From a checkpoint of a small encoder-decoder image transcriber.
Training: adamw at rate 0.00085, 4500 steps, batches of 256.
Data: trained on seven-segment displays showing three digits, 97500 training examples, 11.8 epochs.
Rows from block 5 of the image encoder of a small encoder-decoder image transcriber, named by matrix and row number. Each number is 128 + 32 x the weight over its row's rms, rounded and kept within 0 to 255. All counts start at 0. Numbers have three digits each.
After each channel's rows are labels from the 100 images, of 14848, where the channel reaches its highest value: "responds to" is what is common among them. Only what is clearly more common there than usual is listed. The data: seven-segment displays showing three digits.
# pw: pointwise conv (encoder.blocks.5.pw.weight, 384x384x1x1), inputs 0-76

pw.72:160109160180204132119194175149099184135101129166141088083085121111095192107096066116092058085139089130091106115133106150091073193130113152143179105121104111159125132131079168120099092118179118124087125152131142212082085127124209148
responds to: the digit 7; first digit: 7; green glow; second digit: 7

pw.2:149135150133140110138142194085070161080095180140088117161142137210092154046130037137106151106078135137143149123104196136163104181101088086119138145146089097094143113089174123135179095095149138079202185073099065110185137130159122120
responds to: first digit: 8

pw.300:110165137137110146143081119126101127148085080077124198074173085168118141109117166140117088121146121145101183156147071106110123166127075112086103110094117129073114112124136176090074094150105132141138162154124143150124167116099180151
responds to: the digit 9; second digit: 9

pw.54:107084132098075101149132095113177154068096126083103131121143171129135116098098071152142126146076153146136159123082077092169118158132081113163085125171136147142162155135154095128141184110138129114098139122144117075143124061097141111
responds to: the digit 1; white glow; first digit: 1

pw.155:130132157098090119088079124140126144157127175047138154141118048161113161164110114137070132080124099129124168105126139138128112175179113122115101141102153129144129116129170123177071153136170145089113158128065118077100099149122163117
responds to: red glow

pw.90:181088127140151173175136162168145159073153127113137137142116130173099138167083099124157104119086083125130107158117116108071080176075153125124147170131102111128074151103116134111097156152102133097100174091161151099139152151096142099
responds to: the digit 1; first digit: 1; first digit: 7

pw.158:074091094156128123096164123194117098189143113166122096167099140160144087168123134132121083132118150133209157138156168147144161094120159121119114122128105079142087107137154165152155146111159153134138124142110103103129095110160174104
responds to: red glow

pw.271:144062150149069118117118130096099115124153076129159128162116165106166111172145115149173109007084095132159094147136115101133131196111081101119191062134192128094140166179136164164126088142103100109095095106100129117085140160102103093
responds to: the digit 3; white glow

pw.325:141146119091142099077096139112134154159133102182163163131180150115135115060119065100116113100076097104109117155156136087108127123152079132147165146066111122049132070140106115138161103096119108118141123135142081136128103167122101170
responds to: the digit 0; white glow; third digit: 0

pw.378:180118094148149140194119165170143156137115127129122166077122138142082117163125098136206104115077142105099126157117147134142100130134176144133023158099080140182095157100147118119135134194142118092080073145159126149163118185153110116
responds to: the digit 9; white glow; second digit: 9; third digit: 9

pw.333:148115079105113105077215108135131096096141140139144124108152170158147142095117133125123110143130193125144097118128171128103132072149115131122104140099030114185114149182122105086138102099086090116169128158161156125127116164104134148
responds to: the digit 5; first digit: 5

pw.299:163073125130146121163170093134178139097113105115109164113156118164154118125136118110086131140094094122097146138140153150139101150162076152160101098166104103117156165135098102117076191102125056148110169106184118109126104130101134195
responds to: the digit 1; white glow; first digit: 1

pw.279:150132158089154098136145167052169106108099099155119105091092102120151098108104135122116131119115086102140131136089105126158125135146159114157135120181157127181065103178130097111106184200118100095106117143100156076101169149086183116
responds to: the digit 7; first digit: 7; first digit: 1

pw.27:143172111161087126138091129129153132062150087134113095094102101171170153116101082105156106124129053136173136100120113110150138135104126116131093142194206154118105130108121157086137186114120105118096138126091077085109133139173092114
responds to: the digit 6; first digit: 6; second digit: 6

pw.131:193175105128182150146102089115145103139101128135089093099116076177063078063176129107104157163187138095144177150168139072124124061141168129148149183122083183162144096144134164094119076109159122106147145101126102126159133096118134109
responds to: second digit: 3

pw.379:134131088119116091124139137127135063127178151116161204115149120149151097163167144137093135083103143154092157108126208087148150175118155159176134121065143109072136091120213171130121151172107140133082140107097098169146097182131104110
responds to: white glow; third digit: 6

pw.372:179129132133079143168113080133090175093122157095146138176106081128116139090129097104193201115111114180118137132127140140178136165121130146155108094103127192134154100101092136120137108151147155165146120073155107171199065149129148071
responds to: the digit 3; second digit: 3; third digit: 3; first digit: 3

pw.246:142110061123097129130069076137154170146132138092103152170117140107141141113121133089111105094134152178145111155112154141191197095091088077167079151111081105129133124070202090112111092118153153096142147089143139118134134103065146105
responds to: the digit 5; first digit: 5; white glow; second digit: 5

pw.187:121081082156108088167107056129099125126113080155135151190157125136147187132200086117164097126184117139113131141163103146120088097145111097120156241108131174126152096145083143090111149107159164120160116102131123200155092118104118153
responds to: the digit 2; second digit: 2; first digit: 2; third digit: 2

pw.239:074097121137107113167122057104127138135119134129091128139128123143193100141156113136123093147145056157091142095105103077055087088097114060145092164151112146165164137203085172138131158105124124107185199144121138138116146077098087150
responds to: the digit 2; second digit: 2; third digit: 2

pw.9:138132093123183166078167113100123089166108177116137115152207041128127135068100113067126159118172116139166129078089184113123168151136166148121137134131192149162160088114104090091186099135113112163084168171079151155082109123149129146
responds to: white glow

pw.338:090145142124128122110180128102108139099134188156062116106067137153118094053192126099105090140153138122224049115126171104127079135149099121135077155106076181146148144180133113114151093101116152087214129149145188114118118082051161155
responds to: the digit 5; dark on pale

pw.341:093121169129131147132169129211194096130142155157138150139127117145091157163118076130139137093129123164133136087094078114103124197087107118134127123115084133175132123148078121129170083132133113121086121139158138117112111139141158125
responds to: the digit 0; the digit 4; second digit: 4

pw.382:131090200110143117155091175066087165119117147093154120144137125145120099076145138177161115102088156164120093099182090130130098126098160139142153107095139126094137128152169129082148169188173129124083131152098081143093215149109128095
responds to: blue glow

pw.234:170094110133061138126071130119122104133090106166136132087122153072149103119113126147144130226090150081143044149141111176179131102062175137081118089120158161153116191150115114115157163075125173131115157151107164168111149104114138113
responds to: decimal point; dark on pale

pw.18:099132070080093115088165113141148142160101171078088211140155160094133099193153083160144134184111128127131131171099133100163183101132107121135130095122118203125158092103121165141138091098141121102103145109167099139143085110145140105
responds to: decimal point; white glow

pw.94:118165112161150050170111115167074116186101137134123146111186150118144152122096145142161145147096155091122170177154148075130184101154130167123137135160088094147154160162096129163094150193158055105112139084142116064080117161145080166
responds to: the digit 4; blue glow; second digit: 4; third digit: 4

pw.236:174116134093177137049158107148127160138167109118100094105097123110161140095129103163131125170159142140150118132071177118105110135179103136120061131146095088149103105123103148122148041119100073120119237154115119118091107128088175126
responds to: dark on pale; the digit 5; first digit: 5

pw.92:151090134108147120163145117170097130141119134163100058143109097088151164129160138124151101132138117141070073134091092165145104131124157105100063166115085210127192125170057128087095130118184211175126142113168119134150139141162150101
responds to: the digit 2; second digit: 2; first digit: 2

pw.171:123165097162095141152187184142104104094183099162069159170145105159132071069157100130119155174112150142133088117176130058151102199160114126121128128109165228160158138114126158050117130122155156116190116153156183140086061129153159167
responds to: first digit: 5; first digit: 6

pw.252:116097055117162143184067107134161107134105125185092059104053083121075136139123132116176118140140101113143131120147145127096089112121145137136058128127177170139136114148111103102126150162139179122108070079137103147133148103084112151
responds to: the digit 2; white glow; second digit: 2

pw.34:169123071152198128156176182183122144127145146159097107091072144139133174130128133147109087111128126161106132125170098094092098179106092107140094122125111187165077128127150068118122126145124141108079152134161141131077121072075161148
responds to: the digit 0; second digit: 0; third digit: 0

pw.320:108138052120169097152093120102089164157132130122120165144087115114133129081110157109092100110098147094124177129148124138118159175077126150122119141101131125080164100080131166148118103089091126168143120114115090179131095127179110108
responds to: the digit 6; dark on pale; first digit: 6

pw.249:120121083113120127150144103127100121151146095151131133152085129114107124137145081115116144149155178143116162113093065161110116080142116105107107194119151077159142147117134162131119070109110115144114103170103165089175105087094128074
responds to: the digit 5; the digit 6; first digit: 5; second digit: 6

pw.243:129097128115132101069125090113168148139177126126138125113177137129110130090161098112083161109151116101158114134138165134082142101125138144144093133109142106099179113099156173140088140151083149100178114164112178116131082145161156140
responds to: the digit 6; blue glow; third digit: 6; second digit: 8

pw.20:125102118147104150130155158130108157125143116158057149123070080061120111153082098106095072107188120157129110184119118123125075171095108122137160154104079115148097132103102132103149106137169084109163106155178153125167168141095173114
responds to: the digit 5; green glow; first digit: 5; second digit: 5

pw.224:117103113120177150152117144102160080156133153129156138176193173136196131145126134139171147079159170191062153105191199152111154159130150229093127167129168153124170175110186167127175110113159163146066122129189125123147096147143114095
responds to: blue glow; white glow

pw.154:104154147138156125176129144135141139137167145130151101153145118125103152171117073152149101144105107115130126122123130132097084142152139158144119106153117143102142074103103092172212194178132149157153159095144078144169075162150093148
responds to: dark on pale

pw.140:122114122111148152148087124133142122127120047100105154122165145050139189136128139138134121171146110101088187130113164152127156139122211107167070124130130186121153130125109071168160130150130114120173126115064099160125099099135167133
responds to: the digit 2; white glow; first digit: 2

pw.65:065120164176085145091075077183119141148130119158054135137131136114104134159140144100088154088136197190149168153158093117108113141154100133128109101102077092125131128175153115122125157136094114092158046117177131096079117110142163157
responds to: the digit 3; white glow; first digit: 3; first digit: 5

pw.93:138122125140181150129185106094119194125152157152134089050088091078124088161131055124088094114116134084127147118153118154120107155130180080195149121110069114183117171153088105100149144121099101136145100119127127150194128112072119117
responds to: the digit 5; first digit: 5; third digit: 5

pw.212:068130103146133102103119181148078132239167126118160158136085125084120202071164154137149131138150103117181135158151141173138134122134133165081134138131128101085139150094149150126172140119185153113115140140120119095136148119133112142
responds to: decimal point

pw.257:104192133176166138082131120136122162130090228056126180103100139126151115175094140137144173094152152091102118098168175158151127081145140085153075136172136175119103160132138188171099157122134110117135165101165100095122144141121128136
responds to: dark on pale

pw.180:166139131099061128112069106095146158081112119082091091125117084121186129139152105134091135137134073173110088142106081184120101116118155055107110147128097140121112097156118092093093133157179119128136092094064078087078115041130161154
responds to: the digit 6

pw.50:142169080109100085161110109171144155123126154145124119086088071141124182137126124110203145125079151129124183076140169166145133125126120163148129146154075170186135168123153081135098145132167100165095090139110138123123087137141106140
responds to: dark on pale; first digit: 9

pw.199:129144088110159134148092082132085069074126138118160137123130166116136134177130170106133172062132061127090138133166148099117130134081110137142075147100175151104152133123116137151146091136073148108121113072117093105178127181122101123
responds to: dark on pale

pw.134:134116130128131162151183146136124127130101170132171137138060092103139157140174117088159065116164105081162087131063083088060176114154149147158134144112113129099174113149080148124113138093202191124211075141104177118170112108118105117
responds to: the digit 5; second digit: 5; first digit: 6; first digit: 5

pw.91:123177144163097110132085156145150165175119114125113157147081118200164105126148126133169173134150163147119151146136161095099205154147156117114126192174116151175104112154126173126126104108128179107147186040123117134084139152092179088
responds to: the digit 4; blue glow; third digit: 4; second digit: 4

pw.48:111074107086165116237086097117169123133117092110133161157158135166140121155122099090115128168140142155123087096129077179145208129081083091169139150127143129106132116169143156141100149140151163143134147126132111115081101126127152166
responds to: white glow; dark on pale

pw.247:113083147191150153175127079087168113125101114104038112112069079059096117193152171122135173132144101177139124138089102100166119051106155135176118131166130129147162157177145133074088152125171155145149085143173137125100150150149135129
responds to: white glow

pw.161:081053069135125111106076059109208136116135115112122151126111141125103141053165109086165157133121203107142120120138120097141169157141107155116147126138137078108123172120104134158137130096099147112118128120099140083117118114105127108
responds to: the digit 7; third digit: 7; third digit: 1

pw.364:179184184122127133159118141098138140135106146093098101145146143106102127109104061092106116157110119125097171103125078139046129122152131116134119139128207160116066114164134125134124166124156166158050058132110126094098111141165136147
responds to: dark on pale

pw.105:177103085160100168139163113138131119151117106135057137146142133122095168065094089129102075120139099161115077088129116111134128129132145121113126129126160152143101086153092142100137116167154153121146100153161128100086123065094084112
responds to: the digit 0; second digit: 0

pw.361:128129135133063095110060113085136094103113146115103178114153075125100133165128181138124139154101197082165128157167085106130160106142117081175097133095159148104088143111145172121173086135115149154136087127154139119085114155080119076
responds to: the digit 2; white glow; first digit: 2